Weights of a small image classifier: batches of 128.
Rows from block 4 of a small image classifier, named by matrix and row number. Rows with one number belong to one channel. Each number is 50 + 15 x the weight over its row's rms, rounded and kept within 0 to 99. All counts start at 0. After the name is the row's rms in percent of the matrix's.
Before each channel's rows are labels from the 100 images, of 14976, where the channel reaches its highest value: "top examples" is what is common among them. Only what is clearly more common there than usual is listed. The data: dashed paths with two dots that lie on the same path or on different ones. In brackets: how many of the 100.
# convs0: first 3x3 conv, stride 2 (model.blocks.4.convs.0.weight, 144x96x3x3, each kernel summed), inputs 0-95
# convs1: second 3x3 conv (model.blocks.4.convs.1.weight, 144x144x3x3, transposed, each kernel summed), outputs 0-143

top examples: short paths (71)
convs0.38 079:40 49 57 64 51 28 31 53 30 56 46 19 69 56 39 59 56 52 36 51 53 41 57 47 41 83 62 00 55 50 36 37 30 63 30 43 52 54 26 68 39 45 64 43 74 63 30 65 78 44 40 60 57 39 49 27 47 46 50 63 41 58 38 49 63 40 78 65 64 38 66 49 98 66 41 59 44 40 35 32 47 39 45 52 36 67 44 40 74 52 42 48 50 44 36 76
convs1.38 089:57 64 53 41 25 49 49 50 61 46 39 44 52 39 53 50 38 69 34 99 59 71 41 50 37 60 62 74 42 32 51 51 57 60 56 73 35 40 58 23 65 48 50 50 34 52 53 49 50 35 64 47 70 39 32 47 48 42 53 65 43 51 42 43 44 17 31 75 47 71 62 52 65 31 34 55 36 50 28 50 24 35 39 35 48 43 46 23 51 25 50 39 36 86 64 58 66 52 53 26 70 78 67 35 43 27 41 34 71 37 48 15 43 27 52 78 29 49 29 63 44 57 77 53 54 78 57 39 75 58 52 57 65 63 47 48 47 36 40 69 44 22 27 64

top examples: short paths (84)
convs0.0 089:57 54 53 72 43 29 49 37 44 53 72 69 76 39 36 35 42 53 68 56 31 27 41 46 30 34 38 46 45 58 25 47 45 45 61 36 48 40 48 67 60 40 45 49 50 65 71 32 30 33 55 69 49 35 69 51 66 31 27 33 45 49 65 48 44 64 72 55 50 54 25 61 36 09 49 60 69 41 37 30 43 27 26 06 30 63 65 79 49 28 63 56 53 45 51 52
convs1.0 089:57 58 43 27 59 48 48 82 65 58 61 33 07 54 54 66 39 42 48 30 65 40 42 28 44 57 51 52 23 50 44 63 64 56 42 58 52 47 53 65 66 48 33 65 17 56 29 18 20 66 46 58 51 64 58 61 54 38 45 71 49 60 38 67 46 43 36 79 43 45 29 52 41 67 74 33 29 46 52 56 35 54 55 85 40 48 72 43 49 30 58 74 52 45 48 49 81 53 59 40 34 45 36 72 25 50 37 54 50 51 64 38 34 69 62 43 85 54 55 54 41 92 43 19 53 33 52 60 30 47 34 37 76 58 63 63 50 38 51 31 62 30 46 31

top examples: short paths (62)
convs0.87 095:74 45 44 29 42 55 43 54 42 22 14 38 89 46 77 41 59 49 54 44 37 65 53 51 79 33 55 54 54 49 33 58 68 56 51 18 33 43 73 50 32 71 29 40 56 54 70 56 33 54 47 28 38 51 45 67 34 66 45 60 40 35 38 38 50 72 20 54 80 26 62 60 58 67 37 43 43 86 53 39 51 70 46 24 48 53 25 43 58 54 45 41 49 48 49 45
convs1.87 090:67 78 42 42 30 29 71 60 58 52 37 44 46 39 15 37 58 68 70 35 67 46 58 77 37 56 49 40 67 30 28 49 43 23 67 42 38 76 46 58 28 44 35 61 46 38 52 27 57 33 59 56 37 38 45 43 32 40 56 56 62 59 42 36 33 59 59 42 48 73 58 39 17 65 47 40 29 53 53 47 62 39 19 63 76 50 21 26 43 37 42 43 57 19 23 36 36 46 48 71 67 27 57 36 47 57 33 64 44 35 51 48 46 39 55 40 36 66 58 40 47 52 38 63 85 53 72 80 07 64 52 39 53 53 69 32 49 60 49 54 29 41 60 40

top examples: short paths (65)
convs0.5 090:61 56 47 37 53 47 35 85 39 72 85 73 61 50 73 53 31 59 79 33 30 31 37 57 60 43 40 38 62 42 28 45 56 56 28 49 25 51 47 73 91 62 54 55 42 14 44 34 51 49 53 43 38 38 75 25 42 37 72 52 58 70 49 40 56 51 51 43 53 46 53 75 39 31 49 51 66 32 37 49 44 20 61 43 53 60 26 37 45 57 43 38 27 43 60 59
convs1.5 104:29 28 49 59 30 58 46 68 54 30 43 49 49 69 56 43 41 78 33 19 50 68 50 25 65 75 35 51 36 57 48 39 41 30 88 40 68 59 66 59 41 60 48 68 41 72 45 39 00 59 65 50 66 47 41 41 45 53 54 45 81 45 52 72 62 43 81 63 41 38 42 33 35 83 51 44 35 37 50 53 43 41 43 52 33 48 76 45 44 47 53 37 46 42 64 27 48 24 31 18 36 20 55 45 80 48 30 64 42 35 36 41 37 49 49 66 66 46 54 65 51 67 52 48 70 44 51 54 40 70 72 42 72 44 45 74 59 31 54 58 53 31 51 61

top examples: many distractors (82)
convs0.32 107:38 55 43 62 60 57 37 64 54 40 59 46 52 34 51 73 08 36 66 68 50 21 54 37 35 49 36 45 52 48 57 47 61 70 49 65 49 51 41 56 53 88 55 30 57 49 40 21 52 58 39 48 68 41 57 44 38 44 51 62 31 85 73 29 55 63 37 39 40 72 77 85 60 77 69 34 35 49 45 37 57 73 59 63 61 58 37 60 65 18 28 38 41 42 42 52
convs1.32 107:54 71 29 47 47 37 41 42 59 63 46 32 59 75 17 49 46 65 51 47 52 51 27 76 52 53 57 63 54 35 10 45 45 45 55 62 51 42 73 75 24 68 48 65 21 59 59 45 60 64 65 59 57 48 59 51 25 58 53 74 82 43 58 33 41 52 50 39 44 43 30 56 57 62 54 49 36 48 50 09 40 23 71 30 58 49 33 44 28 53 80 33 42 69 25 44 66 25 72 45 36 56 55 54 45 93 63 33 45 45 53 41 65 72 42 54 40 41 45 47 45 44 29 47 33 61 24 23 42 57 45 44 41 53 63 44 22 55 24 41 22 42 35 40

top examples: short paths (67)
convs0.1 115:41 44 33 53 33 41 73 53 52 60 55 63 69 16 64 46 32 65 44 77 44 57 27 41 39 23 20 59 33 50 44 31 37 43 51 70 51 52 00 40 44 70 87 34 49 50 60 40 39 42 44 35 61 42 40 68 46 71 42 40 58 68 58 57 80 36 47 29 58 69 58 59 64 58 49 46 72 60 46 49 57 52 76 46 60 49 63 55 48 61 51 48 55 50 49 52
convs1.1 096:55 35 63 65 64 54 61 37 43 31 43 50 31 49 90 36 04 49 41 16 40 61 57 42 76 47 32 61 42 64 42 41 50 38 65 46 43 41 82 40 42 60 27 58 40 36 73 76 98 43 67 68 54 54 53 41 46 55 48 33 25 53 66 43 49 43 36 46 26 58 77 37 31 77 64 56 51 29 71 41 31 42 52 61 43 55 49 58 46 47 52 37 37 36 59 60 74 42 46 51 40 46 32 51 56 76 51 25 38 30 40 31 36 25 48 46 55 60 57 34 31 89 43 65 56 56 38 47 65 63 52 36 31 62 72 44 58 41 52 59 47 55 75 54

top examples: short paths (72)
convs0.70 119:43 17 56 38 50 49 44 37 59 56 23 61 94 11 58 32 72 46 34 65 47 55 69 44 60 25 54 35 45 51 28 33 72 56 52 35 59 73 53 41 56 42 47 62 50 33 53 27 51 54 57 32 55 64 67 42 19 61 32 49 58 71 41 41 66 44 47 42 53 42 54 61 69 60 57 28 38 40 41 10 46 51 37 49 53 24 57 55 89 55 44 46 45 49 33 62
convs1.70 117:48 35 68 67 61 56 64 58 59 59 53 57 28 54 29 48 53 83 27 31 44 21 43 56 49 49 39 42 46 58 29 66 47 46 89 44 64 31 41 27 30 40 48 16 54 82 48 36 43 37 49 48 30 45 73 37 58 57 55 41 36 25 48 50 64 68 61 60 44 73 64 54 27 72 39 60 62 65 41 58 50 54 42 82 75 27 56 48 64 23 40 80 45 50 62 64 41 45 66 75 62 54 59 80 50 28 39 48 47 10 39 32 83 43 59 50 65 49 47 37 82 38 45 48 45 47 43 58 57 42 82 41 53 59 38 38 54 75 55 43 52 58 50 43

top examples: short paths (70)
convs0.92 091:31 45 49 46 48 42 29 55 52 57 33 54 61 35 82 41 55 42 57 64 71 48 55 50 68 26 38 47 64 43 37 35 40 60 61 52 66 57 08 57 65 51 70 47 60 09 51 40 63 42 81 44 52 31 68 45 59 54 27 44 49 54 37 34 72 73 53 39 49 39 63 57 20 59 26 57 55 56 41 21 72 62 51 39 34 73 47 33 49 20 51 54 31 37 81 47
convs1.92 106:61 83 36 47 45 40 51 48 52 62 65 21 49 54 51 49 23 72 51 55 41 65 43 52 53 13 62 54 61 52 65 38 46 37 41 60 58 79 62 43 88 57 52 67 37 33 41 60 51 43 37 46 73 66 42 34 45 48 42 33 49 56 36 60 32 26 68 47 33 53 96 82 52 56 59 65 50 47 38 47 46 40 37 65 60 60 53 31 81 61 18 17 52 62 69 56 51 24 49 35 37 42 32 69 59 70 53 44 51 37 64 30 65 46 33 62 16 86 31 44 48 58 49 56 43 68 55 39 52 51 51 54 57 54 71 32 64 56 47 66 71 26 68 63

top examples: short paths (74)
convs0.110 096:36 60 41 54 41 33 26 60 28 24 44 52 56 56 34 40 35 70 49 72 39 57 42 66 35 47 42 40 53 61 37 44 62 57 43 55 15 59 55 36 66 22 63 36 25 82 49 33 36 40 38 53 67 72 52 66 19 51 46 66 53 36 53 67 68 88 54 74 89 68 50 36 39 35 58 43 34 62 60 51 46 49 65 65 23 61 54 55 29 58 48 42 43 61 62 62
convs1.110 112:30 42 50 65 34 45 38 56 33 39 56 26 34 43 51 49 78 63 65 34 60 44 40 64 00 25 26 60 65 64 15 60 61 60 53 63 44 34 50 46 57 54 69 71 59 46 67 48 58 47 51 40 74 58 35 52 60 44 56 65 70 38 59 51 58 50 50 62 32 33 32 58 42 70 46 27 74 58 52 59 63 57 52 58 60 24 58 63 20 59 34 55 56 58 18 50 32 48 36 49 58 52 59 50 49 70 53 12 51 33 69 04 73 43 31 66 73 44 60 50 34 59 40 52 33 36 79 60 25 46 46 33 46 47 66 44 40 68 50 50 42 64 67 28

top examples: short paths (95); dots on the same path (88)
convs0.84 119:47 48 53 69 43 71 39 63 54 75 49 58 78 48 65 55 66 45 46 94 51 46 43 47 51 63 40 33 35 34 31 49 26 63 58 26 48 55 29 67 55 58 28 57 51 43 39 34 50 57 56 57 36 65 74 40 45 70 46 71 55 60 40 51 72 39 47 23 04 66 52 14 57 38 48 61 62 58 51 46 36 47 45 53 64 35 56 78 46 30 75 39 33 61 26 58
convs1.84 104:74 99 64 52 38 54 41 32 75 82 55 45 39 45 42 53 33 54 66 54 48 63 66 74 63 26 62 44 52 12 23 45 54 40 40 43 61 45 55 46 50 48 73 69 26 28 55 25 12 62 47 36 53 46 65 43 60 65 41 40 61 30 48 54 53 32 66 62 16 44 53 39 64 68 45 55 44 62 33 39 50 45 31 45 86 40 44 37 57 34 42 41 50 53 43 49 52 55 48 52 40 57 56 64 54 65 61 49 52 47 33 30 47 38 04 29 75 62 24 61 50 50 30 48 31 37 62 62 35 66 76 38 41 50 53 48 37 36 31 67 65 69 57 41

top examples: short paths (69)
convs0.8 123:56 48 40 49 38 37 16 60 45 45 60 49 63 52 68 59 42 77 44 72 37 72 54 54 28 34 31 67 54 60 49 54 33 40 54 60 33 50 43 51 47 70 69 53 52 54 37 25 54 57 45 56 42 89 19 54 25 44 44 51 26 50 57 41 21 60 37 34 44 78 47 67 48 63 58 53 90 38 57 49 54 49 73 21 39 41 81 34 28 42 26 45 31 49 58 41
convs1.8 098:49 39 69 29 62 69 41 58 69 85 59 49 95 67 58 76 15 58 47 27 53 56 40 56 90 60 31 36 54 41 00 52 43 40 71 35 51 66 56 69 47 50 39 63 40 51 50 63 61 59 52 61 46 64 41 33 55 49 41 24 52 54 50 40 56 60 47 60 55 35 42 30 65 87 55 46 70 33 57 46 39 58 60 34 49 18 56 56 46 56 51 44 44 43 62 17 61 47 57 55 50 24 26 48 62 70 42 72 55 23 54 46 52 73 55 46 72 74 67 61 44 49 26 42 71 30 50 52 63 42 70 33 57 51 36 33 66 56 40 40 45 61 51 51

top examples: short paths (69)
convs0.15 105:36 67 36 70 40 38 43 65 40 58 83 58 55 41 20 71 29 58 50 56 55 18 44 51 68 49 72 67 50 48 45 46 27 43 59 48 72 61 60 51 67 52 59 45 66 35 52 48 48 45 28 58 48 15 54 35 36 46 38 51 46 75 61 57 35 47 60 65 40 80 34 30 55 21 50 48 69 14 47 53 67 39 46 23 80 50 27 78 39 66 51 46 47 67 36 53
convs1.15 101:34 72 48 52 59 29 25 49 49 47 42 52 64 30 26 40 69 60 44 39 50 81 20 21 54 83 38 34 25 32 60 29 23 32 41 42 47 49 63 41 47 64 32 40 62 80 40 51 45 42 46 55 51 63 52 47 47 44 55 61 46 72 43 65 71 47 45 56 63 76 47 59 42 59 43 41 46 57 48 54 28 53 22 49 62 20 58 38 74 46 55 46 54 42 60 49 54 34 45 24 42 52 63 77 79 23 32 54 57 28 48 42 39 70 69 59 50 59 56 55 29 84 52 54 45 64 40 30 29 52 85 31 58 37 60 04 42 40 55 63 50 32 49 45

top examples: short paths (66)
convs0.101 107:49 48 64 68 53 49 84 28 37 32 29 47 41 59 43 44 17 51 66 54 25 22 45 67 50 66 52 66 28 53 60 51 49 32 42 73 14 43 42 44 49 65 46 33 58 39 49 47 52 65 59 60 67 65 40 24 38 49 61 44 32 41 54 64 65 49 53 32 58 44 06 33 64 80 73 60 31 65 50 44 60 78 49 72 36 50 50 28 45 33 48 34 55 31 54 46
convs1.101 097:63 60 51 76 29 57 29 56 37 63 79 41 74 39 53 65 20 28 38 28 54 26 52 57 79 62 45 54 47 26 41 17 46 56 35 78 46 44 40 52 44 59 22 35 55 44 84 29 29 47 50 56 75 63 39 51 48 39 62 57 36 68 39 60 48 48 59 45 13 25 29 39 57 36 60 63 49 46 41 52 42 69 34 40 65 29 58 41 64 45 41 62 39 53 29 54 72 56 67 62 35 48 51 45 28 75 51 36 50 50 42 65 99 45 58 60 75 58 63 54 61 26 28 43 31 42 45 49 61 43 26 49 54 47 37 55 68 62 50 20 41 46 42 38

top examples: short paths (68)
convs0.50 071:49 58 27 61 44 48 53 70 95 59 57 52 45 64 43 52 38 63 50 65 36 58 31 40 27 56 41 25 49 58 62 43 31 62 39 72 19 61 29 39 52 57 50 33 62 43 75 43 64 28 38 56 34 56 52 32 63 47 56 43 46 59 48 59 32 34 20 47 14 53 42 67 24 38 31 65 76 63 60 54 82 28 37 50 44 54 34 49 47 58 87 49 61 44 51 38
convs1.50 092:29 79 41 61 53 35 67 32 29 49 31 25 64 33 36 25 39 63 45 45 52 46 42 80 69 40 63 71 53 57 65 43 20 70 46 33 51 20 18 39 54 59 48 65 57 62 58 41 55 61 43 52 40 57 29 49 33 41 47 54 56 39 44 58 21 33 31 30 61 51 63 57 55 32 58 39 39 55 44 37 23 53 50 18 56 78 61 44 39 58 45 55 73 72 41 76 42 46 68 44 72 57 91 34 60 61 44 33 53 40 49 73 61 43 53 40 46 42 30 57 36 33 65 38 43 73 22 51 41 67 53 51 49 29 66 50 34 52 70 73 74 32 34 72

top examples: short paths (67)
convs0.27 084:43 51 52 29 52 56 43 61 31 53 78 61 77 29 35 50 56 48 27 61 59 38 50 16 74 63 73 42 50 49 74 47 25 74 60 47 52 41 25 47 63 34 57 67 77 33 70 43 36 45 30 48 42 62 35 62 21 46 80 31 72 49 41 37 31 55 67 32 64 48 43 65 69 73 28 57 67 48 55 42 41 34 53 30 74 67 60 35 29 51 49 44 39 40 41 52
convs1.27 091:52 61 62 63 48 50 51 47 72 38 43 45 49 70 42 16 48 49 37 79 59 62 86 75 56 61 47 60 41 46 41 74 26 66 68 47 44 65 18 49 46 42 56 65 51 55 49 69 49 51 70 51 64 57 81 53 51 46 23 60 48 28 54 33 45 72 40 40 55 50 52 45 55 54 45 62 54 54 21 20 19 35 31 44 70 46 65 38 31 22 54 29 40 54 56 92 37 62 51 27 52 55 73 44 20 41 63 55 31 47 59 60 78 62 74 71 27 28 42 57 76 25 56 62 49 56 65 57 37 40 48 46 34 55 49 50 48 40 52 68 67 59 54 81

top examples: many distractors (96)
convs0.21 093:51 94 37 58 49 57 50 40 41 76 20 39 68 60 54 56 67 49 59 19 27 22 49 47 85 51 40 47 59 32 56 42 60 56 38 64 33 51 68 63 51 73 31 38 58 56 50 49 59 41 40 62 57 37 53 27 58 49 23 58 30 46 52 50 61 26 53 45 26 47 56 70 73 39 34 41 29 59 57 34 62 30 37 38 53 69 26 17 51 58 41 41 19 50 38 44
convs1.21 095:34 64 39 50 67 58 52 57 41 37 73 33 51 55 41 36 44 80 62 68 26 45 59 50 53 48 67 52 55 51 29 33 37 52 43 38 44 60 40 39 54 61 38 34 32 46 38 32 37 76 29 82 64 88 39 42 34 64 51 62 49 49 46 46 33 22 51 46 55 58 47 59 51 33 48 51 38 63 44 73 37 79 54 50 72 32 60 57 41 46 26 46 74 53 40 54 58 34 39 30 46 71 62 72 45 62 56 10 70 37 53 62 27 53 53 86 52 46 56 85 72 38 47 30 73 60 50 44 65 56 48 74 74 38 43 04 32 51 36 63 47 50 58 74